config.toml
model = "image classifier"
dataset = "rendered scenes of coloured solids on a plain floor"
train_examples = 195000
image_size = 40
crop_scale_min = 1
horizontal_flip = false
targets = ["count", "largest object", "light from"]
num_classes = [6, 24, 4]
arch = "vit"
norm = "layernorm"
norm_position = "pre"
hidden_act = "swiglu"
mlp_ratio = 2.67
head_dim = 48
fused_qkv = true
bias = "all"
qk_norm = false
parallel_block = false
inner_norm = false
moe = "top_k"
num_experts = 16
moe_every = 2
expert_mlp_ratio = 0.5
experts_per_token = 2
shared_expert = false
patch_size = [4, 4]
conv_stem = false
layers = 12
width = 256
positions = "learned"
pooling = "class_token"
label_smoothing = 0.05
loss = "cross_entropy"
residual_init = "scaled_by_depth"
optimizer = "muon"
muon_scale = "match_rms_adamw"
learning_rate = 0.0034
momentum = 0.9
nesterov = true
orthogonalizer = "polar_express"
adamw_lr_other_params = 0.00086
cautious_weight_decay = true
max_steps = 6700
batch_size = 256
epochs = 8.8
lr_schedule = "cosine_restarts"
final_lr_fraction = 0.1
warmup_steps = 330
weight_decay = 0.0
adamw_weight_decay_other_params = 0.05
Rows from block 6 of a small image classifier, named by matrix and row number. Rows with one number belong to one neuron. Each number is 128 + 32 x the weight over its row's rms, rounded and kept within 0 to 255. All counts start at 0. Numbers have three digits each. After the name is the row's rms in percent of the matrix's.
After each neuron's rows are labels from the 100 images, of 14848, where the neuron reaches its largest size: "top examples" is what is common among them. Only what is clearly more common there than usual is listed. The data: rendered scenes of coloured solids on a plain floor.
# gate: MLP gate (model.blocks.6.mlp.gate.weight, 672x256), inputs 86-171
# fc1: MLP up (model.blocks.6.mlp.fc1.weight, 672x256), inputs 86-171
# fc2: MLP down (model.blocks.6.mlp.fc2.weight, 256x672, transposed), outputs 86-171

gate.553 088:131158166172118142110108144080145143140100129103118132070115125093124091101128131109127137145133138124160124130121112076131182133078075171063086169110104166110104138126143080158103118155057092068135197149145110083084169119093110178127116112117149106105101090
fc1.553 082:075102137095145101192165184136122098111075136073114144104131141170099179122184123127069164120130170134158150181121131164099110098143130171180176107173102165172132190081100107145141148111151148082065124158119115096117172164131142086121122098168171110114088116
fc2.553 077:102151133170149121077083140143146136133106161125155218162121103102156161105122117181142187159157157114124150103098102140160093151066157090046115120149104080075134114162131140114107123103054115082161131149130144143152160103113117081121188101129194109130137111
top examples: light from the left

gate.408 101:164125095173138150076151129140148126130083098097144158184120116091104160179113107111126098110095181169106133141126089086148130101059116117103105099095159116171075104100201153127173141107179113075114106142140121083120145104120157076115145085141091165103146158
fc1.408 099:115136168087144107102123174086095100057159108134125069100100134174138147093159098094118155143121102148076039135123176105086154047047095192160117129160165137121117189111175174106157122169112117170160129170102127149126161157077110118136166133164150166112110145
fc2.408 102:126074142122164151108141175159117167168155119139100127074180087142120189133086102183060153132096093084106155131110137186187104107101163119135139107129147090136081127186148091076139083129166140140100132175110096137156124131145111084118140109093117148112085092
top examples: light from the left

gate.102 112:133146092091169188125097100120113117142168101095116105156180111131150151131118169108154124147161066079205072131145120098177128193073126126175105133142081093120144168166125134112082102112163053143167111142163151149133103159074145200126146080095135187115150123
fc1.102 105:135170127136143130122090082114095127090108099044127101136170104117148152101126180168107101129144105154149058131192103086109137168115140132065124102100085085107111092083152128172135164128129106178132158165132105153118034117120129209141149127115126142118118100
fc2.102 108:134130112196131108097118115094187071052141182136121127142102095128093114104088173192166197114140141151097133144094109128117243144140103115165155124116093126089149082123203178086116147100145126108151125078120099129077168109117107108081143122139136099142117164
top examples: count: five

gate.586 104:138205160122144127180071121202124144130168141107122102137113073166122137075128167151093138132132160133163107115089112142099121165141060137118151093075150060141097146147084135124107148193131162206173109129077130120136069114162115150070130103123111083105149065
fc1.586 110:132079040097132137145140141175153100105075109167152114152116076066137160116064134084160129175125167158106149080078177160125151063088165106107115130153159142110135136104174161087083146123102134100120116157098193126125155129114168098145114161104102092206139105
fc2.586 109:083126166103051107164095083149121161152174128089065058114165129162135154111172068131150135130131078156165129121151160082156170179115156153109103055100141126138176168132105153170113171122076145134093119129071148132162111122135083195152077077166082208130161090
top examples: count: five; teal object; blue object

gate.151 103:147132164119113090124139127095175051116110091148145141164122095140159052170139115104099104140136092125140159129174108131046129119139086142123052157191157167130125134152092144139133149148069096153077175080096120169062167105165169125193165134192085123122149151
fc1.151 097:177117093140110119125169100126135140179183105109082091083141166128196115133153122176151158114157104142144067121213160134154185064140139097115114111130144142117115135062122160124131094130214126127107106153124138100148165118141164107143109112092152153121114128
fc2.151 097:132124119207127125088069129151150068091107122129107139127106071138139094080093076115135122183107117111161128119138161099124157173131139096092135146095135156111142107096138083133114123130163187138042128165109144157161126141099055116144110178099133136142122092
top examples: pink object

gate.460 106:163137112141094118144110110179135132100090150143090151096071127172158136159071121117065145126131095185149190179117174134178129148120125148130132119152118077095078191156132153139070128107216130153081103116110146131112108148149094136108137061143204142172133127
fc1.460 097:092123122142149096115136138102142097137163168111150092170108131153111111151164131103121080083141160128140106109122176143215157121191156150093127139125132098124133122167121128156103147135105136168121201134047061124111094105119056179152121134094109092185091175
fc2.460 101:143134171189074169155073160106134120095164165154147133097074194124098132139129114230111126127112116091110091127130133127175146175117099133128093150147159131099100144062073188182183126120167131058165181145121096158137162101118135093152138157065104145036110172
top examples: pink object

gate.437 117:124137085111077113097112144149120162168085112151072120134160126128113152144095107192145141093133110144160105122147196121088148093086136164079150109177170122073105141156160130135126113106168192111139174136117151159121125131106144176108140120100090121137115097
fc1.437 123:115129121065147140165124096091132124099075080139146160129095130126119076184087119177143093121080158154105109139112134104060099054176125147107145101174156108118086100065150116138126176079117141136129084111051161103131063110141168137056125136182156110117120097
fc2.437 121:182115126101165126128143092109121126146125110112186134117160120102150165127193153091121123088096100107124157137134150172133132141142148133089141087120175103135105103117171151149076137152120122167145072176094134148153167120137167121100174105119154113138117130
top examples: cog; largest object: cog

gate.122 091:186116152094127153081164145123137055192172177148108177176145102133129092096147097129172087118085153024142148143143140091106134075100107148097153157193080134134150152100168159068144089094145161154169106137133147175150149156153082166124118188104148117114132119
fc1.122 091:156111162188191143156104113150095128160104128099132093083166151122125148146116101112134126127089115126104131097086167150197188142135162101142110123118142073176122116125099168110148115123082130116098068169108089123104124132021106132072107124211172121149124082
fc2.122 092:147157096146110103083188145161134122070162135065138171122072099143181142161162102121099108156125111065186128111184093195092114103109162177139159148119163101131091136166148164147111080118156096139078162124175089154103148124126119157162084134123156120163113121
top examples: count: five; cog; jack

gate.299 091:129182151078124168111094089178108085117126114127164160093103105133115110093144093134084146132129120122096102201132095159188148176136156069106119126109126148119156142142150105110167075106077106110129150148050093076080151129143140113120145100095137168151093089
fc1.299 096:083178127133180113152097112137161100127127148083073116193075129145164085112055136161111146159143116102133124116188146138109147122111125014103146157191155131124082121121123150146112121084156141131105116143117137088152161129157071129128118126211071174101146190
fc2.299 089:176108075059152156103167137121079071157162160099177138153150161144148123199091091053155131116122122141161135099103159110139106049117146194138107102153144159169136134130152124158182125148139136145144104195141148130123087157130195079140123136117161130130193097
top examples: pink object

gate.307 097:123140097114182105127119135133124123096117142142130091077093161112121132093168159130148158143081118129149151063102155094172054153075129127098116103101110142134068122107046146122108106163081141123075139162174134096179164154136135136129097143092136141182168181
fc1.307 084:112191084101121076085157098170068092115071102130114124090148162042119124118172142130176033121088129056139149090103160140126105105095116143144119060129125176104136132136146075082131103151078149061130094116138109165102154127147083120112164135098130139137138151
fc2.307 089:110107121095058127121111157137111117181145155130073120165106147166119149152089191119111138133119168140148134134120108128148145128150079104102100152151154121136171166140107101158186178142138188163108112148136165127117197114153180113156107127128120190174079104
top examples: count: one; its colour: purple

gate.255 116:158173112095119156149154145128155134154136090168157185104089133174114170144072098147188090170102100169104112132111150111076121089171093132105126108150106064140131201128180093114166065160111158098096122129125106110138161103097167096077148096137132100129159087
fc1.255 116:150155087129124103113129147157085125103084104096127135225135150101145076187134105142067158137066101145147171170083199141100108092120068142060170117103142120084147116114103146155119140154094077096179156132164146089098130136134079159150137116155103050083127191
fc2.255 121:102132141138156072119146119102087122200141143086133150084176169137097190125170118176107067120124120134101141105118115089135124156135131113109111128145138114136076114154145108114165110167101118140072049136122097131093193130170094127116081155110107132071122170
top examples: spring

gate.671 089:094152168126131152100134148101117125127153124144175169127121122175138084120158115130193170105127078147127089166135125142194133128134120077136098096129109102116174130141143093164121176113112093178116180083138139172125102173180137114135141078103130164155096145
fc1.671 094:082132123090159071132091173113135095129141142132118160114109118102175088162081018125108186182095144123148113116142202170152152118134166103104119148117180122119164103090108074140148068166120176165104136105104162168139159069143153149115149205132187171086108116
fc2.671 085:116090136148107074139139112103126089131106138184180107123121145127128040099181109163112141094096106099131083199126139149097138150169163182120138128080105131119163079112127091127141138143171145166169105176132127163060071202120097158138163153074175142129168135
top examples: count: five

gate.519 099:099125112120114119164097141129149083158126167125091112174070154141054132153148115074128092185086102153163102124094074119118140094096069125107167110163120182070190142100152137126111130096192201172108171084148179118095119160167120128139159129143177114111144098
fc1.519 101:193175180122182125110160082097141153117132131116093124131125123058127155143157148109165108109141123083134174130198231154158048125065156130137133174109125122164070125113100127118116171132140110108066163110138119155122127152141169168123140115185136131111129161
fc2.519 106:048098144063148129106091165168128105114232187099107152152141143121110187125124091144130139171132210179177152159139139153129118163091079103176151121181117113123121152109082136096203103115108154124151071093079165109120135159079104151135178132130151137159185081
top examples: count: five; cog

gate.200 098:111115127132112152142106108145160149136141140099103121109163114176162116136129123188124151157164128156085071131122073152147086166105161113134123200100145094165098106138146168152160142171105176185119161087122144140134185083122143191151139156100104143138096079
fc1.200 094:127177159155138095149102121114120159225070093167156148141095124169145054167191130106119113085145136141129177131101113098136155159132149160114136174186125162097092131123155122112074109126123091131107121102129074183093086135139088128133118134186192123159140169
fc2.200 096:125183110199152080140103062116124185117141105143140175126152133171142147160058101110074157186105052121087122102125136193051095121146201164136105160081092138082133148179128112137136169126132143100143141175116147138108141139102102152106121092121113124133142132
top examples: spring; largest object: spring

gate.638 102:119197148032100162142101189094169083064130118151117146069099093089123157133110160068141109124139107142111210072129134186122138161127135148081200158128141130174152158096107157102111184170097172105105114112118129194116184120129114167072168141133102118185091137
fc1.638 108:158170160135207177120116127092025084143147145143163120164116158122107114117112152123129162143155084120139067180132170104159145112131113142121055150128155172111133062173114128133113083102147103128131155109116152122146113098151104086189161070181152105156078119
fc2.638 111:122063054150107122089149100108197106124136158148134180105155137149141086126091153084153108187126099104077206139115127147082092130159131142102129139125123098125119164132121127077164166160081136157115142108156150198115143119056123107092144108111071136106113120
top examples: count: one

gate.196 102:155122123190083149091121050070140115153121108135133116119156117146114133140165094102147147161159138147148104166128139095159093053110105163128135156129176133154167151196098147144141128125105096130130125138113084152173167137136111174118128158054133138186154118
fc1.196 096:121095082201156152099147083123152133098121124164105082132120109117102134167173163156107149110112100157152100122143126103110125073132123177128119087125143157085133120119094095107076134203163108145112154203072094166154182080131157126128093142117127157125112166
fc2.196 099:159166141114109099119151139200176067062104176153130171141111116158182130142060087122092133143144179096135117145127088135145175159150113122148076078183145185096128113127116123089105075153147105116140114093125106120109107130124124143153173141081127088179153064
top examples: spring; largest object: spring

gate.112 086:082170188112047135174124154111129127175114184055127135165157109067118186140140130121103181147114077120143142150123103164128148118117104161093132136146099222128052159154168183187073152150063133148091146119110130143111096117090116121115124120132098208100112076
fc1.112 083:093144114133107157110119188102094065139124161141140152143036144146170105141152171147187173099140157092144110089118145129135129130178148080161165076078128100073127150152101151136151144121140140173117053147069122128092144172172109140160124115089117048165159097
fc2.112 074:131105136106177201168102141124079104186113082135134094099154159126154108103108151103109113164159111158148117079115137101112124131192127109092099145056135189168130117110130094162135098112114085134106081127195159079134127137087082170145169090111123167105148139
top examples: count: one

gate.518 112:120133157185108165141130152121123089147117104143111123123064119123151163173101136145151082128136100146096096177127131143162092129150158130061091051054127101089103131129139132146144111186136155100176119088115174154116095131137098145108119167119135124153144175
fc1.518 104:103130116109194055132090165091145136136116108156116130130125121169054069133134122109166099147068122093145119126117166117101090117141119126134112063143154130115083077114096111211139138197125178222167091117153132118030132132092141138130100094118115110117155108
fc2.518 109:103091089162069142161129112170053140137123112199127105136116180123108129097096223099114066106118134186120132127164163043163185113137058150153091076179099115141129147136117154145119138116178153047072101119135115117089108120094058126146076150143106130146120126
top examples: count: five; light from behind the scene; spring

gate.40 089:232108152089134111130114156148143117121181089164118084124144097150167162160120126119158138149137119152135144134108138122073172083189194126139144125095043114153121127111089138172107106163174115142151149135150140118158192127144126164196100119073085153117117137
fc1.40 088:153129178124182137154168129067108167093147157144155115108115146191080146062121099117155119159079106149187159153100103138179140137147162107176106131093070098142135159098093153171211116109124093183133140068124142099094095142166089156152135115035150158147137102
fc2.40 083:082065170121134195111187178120156125156116116155165140120137138056130121096110198114126121103125139079087103129119130139182127147123163092127154115147166120138136154161127111132115140108160099087083156156161083188104125164114142106098067140193122043154124143
top examples: pink object; count: five